config.yaml
image_size: 64
encoder_patch_size: [4, 4]
encoder_widths: [48, 96, 192]
encoder_kernel_size: 7
init: "trunc_normal_002"
optimizer: "soap"
lr: 0.0033
eps: 1e-08
precondition_frequency: 50
max_precond_dim: 1024
l1_shrink: 0.003
weight_decay: 0.02
Rows from block 3 of the text encoder, named by matrix and row number. Rows with one number belong to one attention dimension. Each number is 500 + 50 x the weight over its row's rms, rounded and kept within 0 to 999. All counts start at 0. Numbers have three digits each. After the name is the row's rms in percent of the matrix's.
# v: attention value (text_encoder.blocks.3.attn.v.weight, 256x256), inputs 172-255
# proj: attention output (text_encoder.blocks.3.attn.proj.weight, 256x256, transposed), outputs 172-255
v.174 095:489502538489487434462500496582533485502400421475556517627466495460338549495500465500571444512459500507571506521517497583614474501504359507555489499529503446529475567535541432455508397607464490573459484483497459584502540461471417531501475500476497578561
proj.174 115:546466481460501520469493551517449500471512418517500522446548565522476516497465470634423406498373532541457466581348552407512511491445408484472493530581459519503484521505491449394480573474498438486482494531667524430518465420534521483426548492521582544464
v.175 088:511403476509579500558556578535625438630474569588512482517539562494511462506507467568465534429571500530480425533639437458537523514511469527525455428383488556490451505464420498434484471529536500352493493522452429506478451507525493484491380448467513588431
proj.175 094:455518464541510578406461510497478471425426551475512462509466506480474587389476570539497528586482635487487494635599448434489508490551546448536500356511510473501476504554601620604480508474433554584437504477427492477531552417504521495500702500482535490566
v.176 069:501459480534496348526468493528507496522526400475499535572337493490487505500494425472497502515429557496586519351566492439516491492610426514503394499487487566607420540435477539517468457519493474526483480426479495515507528527548456470500491446522500501540
proj.176 098:492478508475487616599462499529520518517584569538582595552505519634501452573486540551486451489480510522479485493501568509485425516354504474482504593511546540526585538534501417491513428490485502491493490625570585529495534483535498543417406590495552473499
v.177 084:500546453550533499475526475479520387512570665509447533464533493468544494473516467502426498513604535544476499412477410466546491447449453554436526525483499511461485408511456575399497547515596429506584566517555585443506546499503551433450456487469587546504
proj.177 107:466543481545504451526530469496564497486501577559482506528452488576521458471486534486452481519544511520531490471513476482539465574500539517526466575448525502517514484538555527574611429466521501508530477533472509499451523538363486519643402557498495514449
v.178 068:500477516477486516435508545490499498564456418468520407466554572500429515501548511469465535396377533500526409547494505542472502517468467503488447547486500370504553481499487536586515461479511528532488508475500483457548509424533500582480530443485484623503
proj.178 097:472473616521476499484479407539527458583476536479540477558381535531515460430545505420437603426543432499496538476411547542555540486480567534573499483615575474549498549404450518517495521487430491600478520541482418549493494449563540481384448542467485523489
v.179 075:509501494494544505477517439426478522541487552472409473403433491502454574481535505551458548449551481540544461543570506543509559503513488549509546538510501505524481507534483515505520518478477516534521560433446477487523474445578522545584429367472466449460
proj.179 099:435428517429522524465503477498710467452456510649490505551491453498524434434533530489392511546544406449410491495477474529450522532550550497496460535536486545532533487504534459560495500450520560598543578534511474497569498527495416583594404473369473575531
v.180 064:513625474500500565501491440486369581449438522470438504394494396514487498540494530488497477506516480456386548500405490434479499450419481484489575502561520539432399497454526489537475499476500477435498498538608546436493501452449525528491478540499476385364
proj.180 099:491420477507490495525517525467604535443498357535402500509666435400452480583593439498552500529460474419539504526483470505444464497580452414426508410508508545493487507487481497459505558537528479506526515501557493488649401527515512583561583364494454517490
v.181 114:503442467504492446438433491421406484484491481498463502547516485382459566501506555491436504539439522510571555491552499498483479440513452509324497530526503474461489493522432495534491530498501458489610600396509456483462500475551519424429504414488491493503
proj.181 109:506485608496508526536493485518575445475550620524499495521414500583598463527416528464441502511536504589496508484542527521562492520433546507543495615481497568510558442490543506539544487438445510534485536513480523527429533506436499554499412538464501513527
v.182 076:479506498517503572574510550534478399514557551573477562508514575535568456492501559495561428526600449453516523480484539486526505514410589593495478473488501477352512503524523492497539453475504453352431469537501525499523455519501515465485515476540506521473
proj.182 099:534481567521511364474523467518494501411464439484509479481488461490465492499441471478494436480504485556523435482609441490543534522461490496527553534399475495461460470497543546614561458499499475554442553433440499383487482559381494518467505430553504452518
v.183 115:501482534460483547482542501494491499499529496569507453519489432519481513540541490486571457549452541492506483585537497483505498487496586470590416488458552548570529510537589600457589480515482502501465498513234395526471557516580532534564590605597490508487
proj.183 103:488461408473454411523503522501461566470493492458554504473584618508474535552533476512576540493445504447484532535538398521458460501601439504474513480524502480470513443528467560401481565591521454494512448452549538508495468441608549449345551433560507457512
v.184 079:513487501453436526362488486525502534505428458565670431457613531482521391587543474523495514536520489498501477544524528500449574536532570513499420501531493549549499487499512478504511548564492466605440419543440460616390478497481498510515506464467525447519
proj.184 107:584508521525501539463449503484396495549474492372518488521514500359465572452471486415576596500494488431529505486508526548544515435496523583532503400558487439480469517489403548451474562594426502458506482441533438547490509495599539444469576534550476487520
v.185 101:497484526521527475571528443479571508576513525443539504464499578482545449500422514600452474477421505452466453515508512554585499498514412482637477392488562454425451437516547508500495516509494602497408500497541462489467496380451470443497522503500589558469
proj.185 100:473519371495472516498513529545448499477495475475517500547574566499457511551559508539631481483481547426521512530452413408437492424508441478507494419521520476493492564507501501402461495548515500461526416539533510549543491468618499484455539491502487441495
v.186 075:492497492489504534482452546555518537434536493519505558580463535581502502509436491448517487459519505462429409500490416556498512617482555497504497515517488461411529450531462422451463454620480493510532356574528633527528527511470506541509485579500500575535
proj.186 091:514536575521578514441592496507345429571489387454571511475429474517432527431506485564517487504495508510535505503557531473421589470454429544502455429416515421545472547510524562542489531543470449473480560481430395508422490493470497396506562554534450494438
v.187 076:507516414488527534494487498495487505480428527452521497376463525640507581538373523518499584540500480461583570478589503505488488493486520469499526500474494456443507494486497492501419486495431544390461390485500502491504485499539515422469493505479517500470
proj.187 098:507497489498625517492474494501547513481458463502477469504507464536476508526465511547498506500474482495438474523540523491460513415435470488586615509626506561507503577513600502662492432400467538619492626471448499480559607501468629481505550470491534550531
v.188 083:488574520584500521514476506497470525548550497500529435444549358554490384419478398533448493454508535497511376518509546524534476446498483539473500447487493432446532471422499489462538605517481496610545568429521427414501518478476502519575492557480498550626
proj.188 101:354534343520514505569520485530506465494447501509443482544500555505545546527510522508555544617583519408453477500479410459443502472554493480506502492534670453536513527494610530572494514485601496531503470566423509563515484486521458529528495471423474505536
v.189 073:515463552510459636514494528490506518431487544518321521535461581496555515500488620495522475530560472501484504456490440464474503472517585509491608456494500539531690506601499491566563554441501495437556585527423497495536475525504516412516501520512514453515
proj.189 093:551592504548536431452509544464498491497465559497502484469505497430506616463417498406530598517505478488517554386549567568515529516564503544551506574509485454491504491373529606508512521490523605502532456357446485492347592550482503479484524522461464505494
v.190 078:544467499525478416525469429524433629497383488385515472584507505476514490499510501562493500493482513500438442519537420513542501527574469488462530502577472521487456573550484479494474491459491520470509506575606522374503512479496461548507503503462452475401
proj.190 105:589501546461470548486453590446498421536444477499491495480559420500506457458514536554434495480457505433492528498473631501507556509470488449461425370504514531520474515491464519362468528536527469524481604475581459525497406443516499525525655521506484493434
v.191 075:504534506485562451593489502546490492452571477527385593488343494532548457509479444506554431514542417516612545464503505436472495444509485543484500538470495518527496524494559520550510562415507465354497516518487517510514486442532513469396506499498497486560
proj.191 103:451507350484532441511535509488574500454491519562475509551490449478562523545453552501504519613555438516507463496510457496488477609480495462499500539477528548465564488497560470537520487442551533509510514525487526469526485527400433550595398502486506532514
v.192 108:487492498509507484564527496396456506378509616534555456487496428375447525489475529503512490473485381560512474498538502438463501517524470584464565546409545543471477521543476500499561488491480543459478545531500511506574551452581428511481421515479476515521
proj.192 101:377502477458493479539454501570475649609464640483516581409450556503492482498538447589432488467627523633534429532516517573548537442496562431581475495490485510405472515509490414511512532384528536450500498593497519502496401421548530563499507524613536508499
v.193 119:503417501510508472492496478493437427430466504601583492548499545512499483568499528411586525511500494536515515516551499433543496458487483552554508505407524495515474555423569387501487486503477503501404533481411470453513535408517513454498427581469537508497
proj.193 112:393507541509482484595485571528506495512492647481535527413496472490496521661465513440413494471528537476500502514504513542467457494440424497507493530470504487520486461534500480511580505504508394541498563424473475506517379479652503521527491478387472511490
v.194 096:505482467509512503449500482465498457494526537545481464450506506555474499500528499452517525506491520545572552512588495533557484413384500468466542493529492447485492436442576577511512499505512460482434509489503485464596486464542566551443407446489548456410
proj.194 106:472563499462585590602487511511500487517523640502596502449481489455498500550489480540471459461549576511453525613512489489498464506458525469519506504480524488548501509508488512458527531561541350546497510470536494456490501429495526501515508541416510518439
v.195 165:503529449476513549513499541445497487484504510441502544401504575518567546401517576486571473434517495561582512483512459480445516561454502493477578507497575521449508464460521450524569446378579539434458484570512570488552541404543647501459464425557472467528
proj.195 117:510588473511606529539529544508467529501461500598491556512554532517500492343495500509460585517521527501495530476512525523547413533495528578503578455536501502515488520519455469506471522453517502409571497522475518515494517530611530477649520547627378495486
v.196 068:496520492537500382471553448492512521583578565483521371465578529509501533539548509542354526495510498432636509557428505587500484498501555466574417501491494513427587516496468425502439614492426494508565510452503492465535506545493486494506471400489552413409
proj.196 101:421512463500504516490397494504520457445520528523458504465528497482482477555441452590493472433450462463475496560503397446498548612555560510554498516485537496418527561516470595439563466518501436519497498524572470437536501530381508458558496543503504480441
v.197 106:494496486367426537503361495482429586460534507590538508491500517536498479563445549556544452513483410495492545457510476510430524518462547535496536486408488527529502543486522502458507526394474469427453536505446515485497546478538424441514483538492596533497
proj.197 106:485519491513457503582538505501538508499519618516451560470504425517537445470480470564504554497567541524501593485534497454487464480446470494516534517497498506593533513493494389502503502435556362499532511372484570539474510452487486497454495501487405465495
v.198 096:462612470493502532462517537572477441488522431594552560523566498530512481553510461483505481611584571484515504479472449463497500514456501494479423548502471492506463346482484540442442519563478410472497500473535465484504503524499602513567511361461575570526
proj.198 101:655469564539555507495490482505455452536423490486562460530552492485520501514553511424517443635472508521500507575530528537498526408481584504516499506505477408606466440542458516488478486559449521605460414467568451502535505478520526500454518520450549495503
v.199 132:505690472518549507541524474525462532501476529486499546490442470530572511476379500557553478544542457462534501487552458517521523592525505523563623451505484636521498495619497491476487464478475488448448432549513487434505580500422501486554496587606478470544
proj.199 106:513496527424348535558462457526472495505513602500459469441520563508509484455497444728518444432469458499616536501527488493550515521525500540498503429452532491539546620412470526490412513507496539494471360446513527524491586499422545586596497536545549480499
v.200 134:537486518560487480436511417437567563476529544527500491501502625492520537507484569473446505504530627437512463500477472473429495557590511477513580465492503422351554510510533491531395625498441491500539564366485443570458525478497459492435502453462557497432
proj.200 105:500471556500526479562500532409565415400525482503485543496493478499564548548403512460503516548488557465400433610556457466467491568396501530420502460483513526540497501499498524500535459475537476551548617492464461478491512428508603425499434476361480526501
v.201 130:503524562480541495604515586515449493506461576602531490437491487513521532465449494581578460443601444505510411598546513438542528566537601505541542386459503560502527425559473450491461440517492558411505441576456443483538515506539507514601431605542480453498
proj.201 108:460530508427522501579445538444486472496536727503453560424453523482446514555511534583522401458540477524540482508512501484502569459501513468486578367473525533500500527472510494542516495497494504517526499544532574408555497479483513558579564467547512495478
v.202 132:525539428517475584523477537485443561502441486563611477525486522392567531493454510406499505540507458557524497472609504394526522539508502429530485432519533458635373502502471505538503457434519499322368489509529524456537494515469499492488442512615497478515
proj.202 115:550509492471471535570612528469496438480483573523535483501543492572505510438500500453468488555442459447557559363554522533573431519434468524494527437477495426558570422442547451598523496489544526478468499431449480581496575501575487528563546480553453509507
v.203 113:477471508436438610505472429479423433381496500583536570508491412528568490531397521500566482537489492479486577528523453457409482481456514518457588546422546585434574526478492432474532507511501497468476529548480420517452566571500490479579606538499517621522
proj.203 109:495480534575453484535506500526494559558501602503403514485448488489511467494566516488426490465554501611523467504478574543387572407541503463532433437537391523499460508538487434469505521476569521483592514515406477489464457500526505436431529580580479448526
v.204 134:501504385462494471436496421496499549540472510359505465452533507510522465501536507499449514532392513554431515416463578617571512440580558426459479657453427499516498508469432505496448467583496477486493491533623539496620363459496453509499546496466511487410
proj.204 099:497494525545488515432491502502487503495559382503451472537505456523493507483448508531487569475452461421495458472468424447530478683551504595459450581491548497485506517489497587456446435483528538497503460541474518516488489536392500504452459525462504553628
v.205 100:511567486416519635492563509470504494554494596491443506462551479519337552499519494514397500496474455566555488527498406513463517510475510489490465528488507506498542521508456650495522491586605495462518465536495432550551492506540551511495520489595450475448
proj.205 103:532467453401491482500550505529549499502527439524557498523502548512550485400543550546610497461576553466387473461546540569550549515536529449483561523537525461519482633429587541455505457473550529358540477557486571464475505495482496538463545456487547535518
v.206 181:513465509518499503481496466410493523512530411540369508543586420380506512484504488443564481553510494497634499541460497478473489472419462501501458587520515433555563507501581512513545575392536502442550566501486512525495594411552566458452333498506499485580
proj.206 114:622467492526517457523597511537536560536502342482577525496563508505514506375469489391464575640516526441533550498536492556522384508433500512564495499510489505496488515499453480504509474467490541444534490501410456578424477442602492506457491541474493453608
v.207 098:511524500482508524540488575548497367564515523336535499447468525591574449466501497531498537416494515528417534435502521506468541511487500486499470541482448521438556458428388494497480467578448495489476450485576519467515427577520544463547570548527503515504
proj.207 103:490526478517470534397390498460404483447509503509458450502456532501503512586476468535530470401482457490492527550449512439512552540637541472402567545476562514501509500462543569459510474587506488569497483503572498471533570651383408535540520502543509511474
v.208 097:502446450509548395536550499473502522501461546504422519467530489560640486500473494512494483559503555482401512520503469522512491523452512456465557551583546510482524545586481537662514544492427538454535542519561586522566458420501441542464557531479506424558
proj.208 098:525551499525507504533473509499460505496514526508442508509563503460471482438475458526448463496496417458535493543494501503540409532501530570552486522460512539454428488441435393466401492533390492506529439492557451513497517512424535496553507521470546450502
v.209 081:526532463590520422497495512566499491479429426500501520457540526490502548398438501474549491518446514505371429531614616492596515498523479541555499520497473567526482423485461489473480443521456502451427501512494515416495573495523467495502451504492499554529
proj.209 095:477469563466510543402441414487452496517491406504507384540445514631494438537499489607503390500506481568552466491444472457484483402564521486397472480415523470426495486507466555440503540488487523590414447436544490478526556476601512603544537452443520480498
v.210 123:499434448486510513508480586501498490462479501556510479536459489496518610480512538537508413645493472519505507518496508450503506462546520529484546488503546520459635457501425536525506491463503489433524527483458511505519563528518705420498525424550511454591
proj.210 103:576542513545548487577505581498494502518476562522471529549484568463499493497559523424458461579521433560564455470545530563498516372474565491569464392506469483519507452527493490565552508536548641507496430589488475502497421434572541503459559478625486499519
v.211 062:500577464626498501509469507476482504457426504483524459455601528435457502510405524464496490481505526512503447480557532536439523535514490526445551558487505435510504474579477532529472483499514501416420549585526468512499466489597480571357451455476352531506
proj.211 092:443518464454529480517516502481513483600524513482520555533463486588480489420598505562498551493568523490446457485572497515499413443500441492461458453562550476449451564448523494513530578422576556434490510514461532395455528419660508544554510471505538529524
v.212 129:476439626531501416493580572519530501471477570616458534519455470508403445479538485575521508467563541477495505526490500540574492519493500659559522477510493501515563482452509468497488437448442465582514522470391459462447512524462409505578474500499562500518
proj.212 102:331465532494504498496470459532512523560517601487488513459462511464418518580512477506442461426509433577585524433487440472428545427510455523600386479458482502493485573542459529497540534493491509464483484556515517501494438512446498443475511460523494474500
v.213 071:497518506502473547561521526448556451450488500452517555519520542527475496498522493437499544441562426487522433542487409459450474552552553425451411419496518530491557529536456463557507414490566485477506516483427483510477465506487492515455558509579488507476
proj.213 094:360474431462546464519457518494502509569526588467531532486467561390487591565481621451499466383504592491447425499525497526409572498516413419474463486578505516401457535439556472545578549417550504453549626598445491464497501482547538411473518449499493539485
v.214 133:501531629447458613502502441536556510487591418496487473570486440461365465458506468526502504448490492506413502505507489494515476442467370531515518416563513499601505530493508517512546495492524602593475510454493483501477540529457448408548478573503468557558
proj.214 107:461425429451469421432522477542496518510446338501553498513500499542504542518540494427491528505484505518518527445452512554507542471473460513516473505509495480459482501473511508517510510390498547392467508504477505527443491536511461526393500489569536510485
v.215 108:497518575451505540429476475507507530493557498527488499531530567689417491538496554502410535394459554482568466496478441517501434606478472543519516379544498439490491484427575509459487478399507504457497441506559498530560513366450490497511381511515527427387
proj.215 110:488502495482521525572518538505527440468497500510556547504518501457450525454437440508582523490463574452472580503467483451542434596376403572514543526475529461539513545481469580515463474506463423491505517431456569501499559462388511489503467489412487511453
v.216 110:500653468414517515503474425573449463506515446487509569400395396449515550495481508557445437513441579450483556406455494503602444457520496503476548627504497487520503459473440618521503517562511500560489520540532506474441483525585497461557492489530362522575
proj.216 105:499490506434490550359458421547473544521474405464508491461461492572509426496559471619535386526513597617478406559524522485570514475520605468471457445449509522510482441583496460475462512521446536519409416489550528497491490522435573560498458532532635548499
v.217 097:500420500482466625471413545481470459476515499522584457502521628410537510494501548435468525493472520585498487443558429456495511541524488480446455476477496454578448522453473489540480489548480503424485502423508477498510534506581499415498442493461544520481
proj.217 111:481520478543608532601524597497471450495507677496572513504468468468507509561489522373490449538532569534500513528516586535482495492405502491486502521499492443585486360535512487525560480516565399580475539481497491493487471489542473484500494441496506513440
v.218 097:483506500556490515500533491513538505489574388512464506502504506504475541491475503451507533593438533481499473519510483511500499513457454543538522437552530510534518486359540603523529491330574493480479460450424513526457511401457561521503478427529508459583
proj.218 106:610517504483547517484534490484534490475386345553534482502543485562511495372496415394491562645501513502514654510502505478531378494423508529493544499477459481526521464542445497511438496469459505475463509336502472518477535442663523486512453503498429470476
v.219 093:499531485525494560633461514503482498463529498354497478396454592488462535505517525433493501393506427552515354491592506394555506562546499438484589487499499457517466401578421600511494440510564503415508478554506501518553513537524540567428427486562480492563
proj.219 103:545489390427550586499546545437489522507492447488499448582496562504463502440576507494551464559594535512496502464523570538578524485528511464406525426488508469510515449441579496552387502550478575503446433600502535504461569425551511580562526445605539589538
v.220 121:473494548460455602470496404500430433490550402586559524475536433489471440506505578444603516580470552534513561490504431457542483355452453484421498566462511482511423506404630493479589479512602454494507436465530499582509482408544506445528496500526512491552
proj.220 120:500505474579514494537535502520503509478466501484590509512501402511531506511476499399420564519503535502497534507509497521500444499405485470570464511530477494588570496516501440526516483464495399468506509405526562523500494495598485459479441583491456499488
v.221 095:491620513513556496495504511612511495467503503475469573460449428551468507498439493492506490479470546531581494454499439586605511578458428540502532472601511485631458505486491446544497347445484491563499490513507516488556473500500452510585470488573480371505
proj.221 097:488521464403509548448517356516485511509470470536512488484536486590459464387536408626473517525562504510503604473488491465561419537497476561547464524499513502505509553502467485448418570468495474414445336475565535504425612549488493500574464576532479461454
v.222 096:505499453427552460534573465499442488500500562504483519493487441477535517485496505481496479495473423526564510502477513465456499498524443622483496652567545487524496503488445557560463490443479514442397592523518464567499463500486453531441502577528452493546
proj.222 111:512475482501423491468441497519471551587538511439481539453409551494501496506504485581454449492505515513508378527503456530483508513539542451512441442512480539377480554471468500439495509492502627473549488641422464467468402449454548537459496579514536540621
v.223 094:494496459496449500448553498554468449476552498494538500524421433484612403535528498511437481551468594530421479575496521533568531485596482486486498486510452490476534472485486607413454387518493508479496440502500505577501514575479478537571509502573516441474
proj.223 109:510463523533368532417503523494488489484466461486426473516403500510463488511498548500480502433512457538487450409468483375506591517510479465483337499490473498490569434539518531495510495508577513532474538527507536531541501530381479446475538510566501547601
v.224 062:499490500469536540528448500434401518516495510385514479527463388499578530496510503505560472478495532510516485493492551487413479472480431503449562533511506453518502499510492686506549457478465549487520539479438570531520467499542515500459532540484470507660
proj.224 096:584541421531488479506495440547464593609509501501526509492517549496442466462612482478450539503554499527557527500521520580528490372498620465630498517519478498489500504477431422507467545484512543509452486539564402517467504501547482525490479505535557392497
v.225 115:497431489490479490408505479514492468445568518597534492565438471430385467452491539484455499485478503585507521503472540478546483505487467521532508428486497512553523542378579481499485457502491502529479522421504397521384600506514454525550400533551543530507
proj.225 114:389468510470498479478562481504571559499503427479524530542489483550495495523472524426472571473521498499492506384524492490387500471469339504536381492500495500499528503520587487551605531411575517434501600498447525514475489506568449463486534451543496497493
v.226 128:487569463494484499529493460459436481457498508387489501400493477539610501500503604492508401525471477495494512540494488439480498482538520410473557644458527604486454542487489534426526477588508494418529484552495538527510562419552565502459510500509448517555
proj.226 097:571441494480391491500498479512468537519480396478466540467472514498589488450488496560438544534518541516512418503510479503542489552520531477415519529441493510469499481497481474485423469500524583519548461513475437512453473503533532601504453604530502505628
v.227 087:503448478523516463523427546485427483482455470551488538495508496547524480510507528507596511483553413508490511543523488509474498474472518547471424514442484428467490512526590436537474546470482535368530505523471409480518463338582478488404505631438500500598
proj.227 106:395506485527551447547506544516499525487496550446504535398470469407498551580481477491474520471611502451485525609510502558440499441464514452473525502504505536506460546451489516513503551481483443576531606517499514465488399455660518519508434485448525499436
v.228 117:483533422486505533513506518528480432487568514509574518516463402447551514500533501428509487491444498555400490517528530406538502488515466491540464567520534479491501414505417586519505443603489526498499505512516524534499488536511561507489569585567504482508
proj.228 107:384493551482465500441482488510470585564466482469484492521465605546433536507588544458496478453491487521516352347499505514494536459561482478476451493514493512457490404501555466547519499500536643509437506591477458504534448555499509555496558415566543562568
v.229 097:499483491532489479496476358622495445482575492664523459532536496534565437530466528522501486588447454489411476478506542504607537514603553621491458442496457495486518499439532476517381473579468455492506436495539489524435498503488400472487498565524500478443
proj.229 110:394466504531492497494473525516560456446491522439499460499486375469467511597397513480520525435491417440565502481511471408489513629484414486564403515485509511503578480482529493537498437489509462568508492469480539565562502513389484454469457497490472503498
v.230 090:482472494491493479532498380499478544581500438568571518575406486514512440481422466503430515529458535465493542462484434560490489461472528524581494536516494495597442513480502573553503499536453496611511453499594550479507506478475387370534574563535573511492
proj.230 104:516503521521450544402475443451489460470541472541491431506569452591543443575456447494607496506399470531535635508467501548479535518546475532536490467499508511500533450497495533444488489485463392468453432444512517566500510635389374531459448516489502467492
v.231 106:500508461455494416467526481523579502509498465403520484509486570519414523482533430508447490433452579477455503460505596588522453502519480503558497438553482429536506605455494479517504564600473531669513440478525497568438450485460447568530506504421453473445
proj.231 113:458527506483499470416406375472526423455467460489500528439455479550460502512492497608577510498473531523435462561443440371528487565515532530431535487496544542491481471564501568455528468491469449525450503504547553463565519608403514501580409500444492487443
v.232 077:482429480539508482447530498507491465452547508481430541510492453498480534471547544450514491449466476537515510504509578494478503483538532569455489548500514503460500499386502375524475489569505483545561523499499544497487506473563497484500495624528496451569
proj.232 106:360536555513548496543457508525492538544503529422501603418396486476468579500494492501442537511564603533510401547513488460499417514453478505478501545458563542526445532502477464511499486459519486553564545545432504503514429488532535471534444499453491506490
v.233 080:506447553565480420503596563465500534541456542502535416556553694520516511477531377424479496504513551487504400580598571453551542545527516473577472475535520498504491574562526458593450538605415584534498470507507512524474506494503489638452340502456449510512
proj.233 117:383530488442521459501408467452509433488472553500506512428499563493472535558445503598538431462457518493486422569507455469513493545511499505465534496502518500418481503481495519501514512473472494512465496572577487471554506520514566536622500504511522490467
v.234 059:525482527547499509509456505506509518514470465508500488524522526486424460482470375582516457489484509503486488490558505591597520563489419598503500540519457428521449524456521525438559548410547524557454482476510525508425446472488512473547341527501447444557
proj.234 092:488508490430598536483463512441590380448503501528536499480424456497481543528474503631566450572545561476459541599452466410496460510444496499432571459494497517546461580545527578487443497503443481554500504499549520502535510469540519573511515470421460483449
v.235 116:506431584459504547507573518408421383486513467566514529478532381461389441471491583427513547466538519517535501602459544411450496477359535543486501511503525425493475507453531498525566489503552586609531543522454426499486559457525517559536431595519473508587
proj.235 107:473488482506524460514501496560472626562503563435544552469477544459502515517513503381475440481533543518507494493602514619476493385490491394622463541545497548462465516511448420549608525493513511441508524548485451517486392517588491504424520507486527444460
v.236 081:471476558533585499492508552504620497472451514486497487451486575642511518505518493512567554497535472453495534467455457498413496506391533522507559540418532493438532451516500479515531611441513488577491567499497514505586468491471542446430503424485554483491
proj.236 104:621527530524503532635465582480499413514536679532474559508549510426534519545531497498503484547486530439564535562536536574508465502502530557523618523503496472531457487475425470496490441612422485571527405472492383444493472405516503498494481467399512504492
v.237 142:496447547393483516499499447502415503493432515562546561541547500521553414560481518496546477502475490501510490473447508460548512498519569461515497579402479471591406493557536478474426477562492448429483492539469503513542474437509471446508476524446534592572
proj.237 112:513487507561384484549494523550455508549543606462511499460516425425558517566435516471491445492550477489579531526582505552489528499452491441561495593489433485564521496463476434531529426563456436611505498482511523503493429502499398555481501470405589496528
v.238 069:503513501481485419507485541528510509490524534410584438568490548276502510513574470442409420437485511562555480520613513469495536614583429500499486555531496481599479570527547517518520495534498476407475512470397431507492490502548511539494472521486430486442
proj.238 091:464488386411362531498457503511486555576505522507498517431505491520453497455512537577507558442526514490473461473512498490602542527501459485445518494494486445466501498482578501518483456463564566491479497656453563498460401502480497577560472485658560545596
v.239 130:500449612419505593430556546427472491488509575542501500460489502644506438475496527531504491461565407510536486567468394479490515527441512489497585471477516492505490444546649475446528449483550534452494509531396477468667479461506540487621407501503539455500
proj.239 105:402552469493497521550483563541451501509548693532501563501487467460496543620453537436440498408535529492469551518533468526453556481456488468599431541516508527533505537489479406497580515514560375467523578470573536457520388466530475457481529471496479492466
v.240 083:543491509487500514515558487478525423502565533474502454504539398473501544483516444470472523458434504568612501552651557414452511481490485492461449558508503461513566533474428442501499496499532493498516476480480496514500500535622549663532420501510407500473
proj.240 110:356561466441548497509440488522496560529449555534510491479399600547484500463523537566461414386582469506389411485473499502510551447550517435522470474547532500399480559501569501489625561435573543450480536614556540474525486491581562495493586515535478482524
v.241 073:492497540501534470509515440619558481476513379538484602585442504520512431487383503544511474507491495461497497496394483466512474619502493470527486466573431504517520508504544499519476467493524500509514486554531526500477498484436427531508512391567510512561
proj.241 099:499458511463477520419481461461500419497501339398563426483501475503513494545487480499539481535407483521444506529504478470444564505490416506439329444494466480526548527511467573487469518516422514500495442491506482476478497469466445462506467590467579506544
v.242 086:501488529502496558545502472504479434463545474536472502521486396564569421462553472511420529515498549486515490419590524541494515463508413469489524520517463369615513329434497599500496496616539532540441464516537454506528443493556512515496503475498497488497
proj.242 093:502505428461522618468457474520458508560515603505565420471480550430447530554544483525508372502513509555544526531446500501531526518557554500523502512486530490486522492455515522433491481564486480532429441564563498490521538497396472504505511545511589496511
v.243 105:512551613499515578521540478507482508507503543524461471386443513551421496526511501514510523450502511505503513461521455517603504524447458488515526424449534478577406423503518502465504555495558505490525518458518474490621537404500486471509384606527499476455
proj.243 115:519448459419494520553547474575543509499472490481606531455547470502488503467513459470499509562505590434527572501540510490618432500416490505492568551437516422558528473493505499534465397543443447479451489403435507531499507492503495600523483505437505502460
v.244 138:504499396473502467445505468489461535428448499493545580464563468504564411608504550533425507530374503510437514514425555422470501463535555500444525691429477587422492456458498558497473507563561489481468597577506459514460487497511500497394582496423533523497
proj.244 109:547473587507398509501492533496512500563574502437409541515409499496562525561501580499499504519518488499490432514554452545415555498536518460442431482481467544504457504507461469458522461514563565520571534555438495493472385433503497508456500446385513550634
v.245 111:525457600426497618436479553558495380584544424524609540552511406499404496496557569473507544495505529531490555476500561515464518423434540524490434428492466426538502465481501511555589484458557414584463456506529472515420430621505553476526503512620534504505
proj.245 100:519501511588552517496523486484517416461543532511524422605499492498506507505529488369520465506488487499471613418500584531410497435516465464515490490519465492563515496471511506500582508548592462504475531468472480521514570529549358398464507396492440474425
v.246 088:493538579503496575521513543486464489473436510502504515477428475446521489516537554500536468549375493497488495495476422481432490548419485505490485500562503554353502409628430565478506477447580512502458539529498467477536505598495507514474526448494532468517
proj.246 102:565482515473482526495536506499514600523427380474502498572492538493523534502558541502493462517507511513458388455500523511498529396553564417471494494510402478463476501500517521522450521523460656494495477522488453458502518380569569492460575484561519540520
v.247 137:497559576468516478526510502514447474458485627514550503483466332529501429480469421507576496453516508531544536508516504478533491490458479538583596502518541545590472488460494504505485495541441532500471457559535531449556545477497491514527527626546483522494
proj.247 100:347533440436431498463422426605458616590487594455516495352499571484433493475543397634459438448501454512571495488485480500566503497533470496621483504435508485420549533470464476523438509495393513465453418546497493549503473564449499560566465577565518482462
v.248 139:507499485439499548382525421411472461459484523514478437403560499588448450471538563496518559369387472559468482478543494510506571462489500498401554614399518492459501503430564527427548494504564512481494548486450502500679483467576603517441522465407500567405
proj.248 105:440486453486439517486517510572526550502497428556520532528510500505492514477504527488478562449586525395458489415460480539503482534497491500495539645586543511500492596475507426476453469507561501443517502484482516495502451491625488500426513532488449513529
v.249 109:498553495463482450404509491486452577501464423518493485488479468527437544560501538506400470502450554448497529490467568377525444433487465522459549414501513502490576495474534492616494605598500496504479506485503394496442540543506434550555543457483477504495
proj.249 099:548516558519512514541491534468539398498507535486456500534438476499502485587486479510553456549505524614440450599488504492421534456477525433455489365475478577504483449559503530466539506525523451537511608478509501480498508416489518488524503501465504498491
v.250 071:529496466400467546466448484459397380498527498530507430432496382578622486398480512498556511543446485568502516494587559369453538428514489513407623560406484502475500415467489469448499469619532520424497482521479498502487411510585567479511522559509444561579
proj.250 094:409496430541460495514511550561495524479502529530508520522424525471528539559483569451439520438528491512468470464518503549426571503502491402475456479500500532533520512476556394501515519527553549503577596570492524539523425496543529509446531541561436511585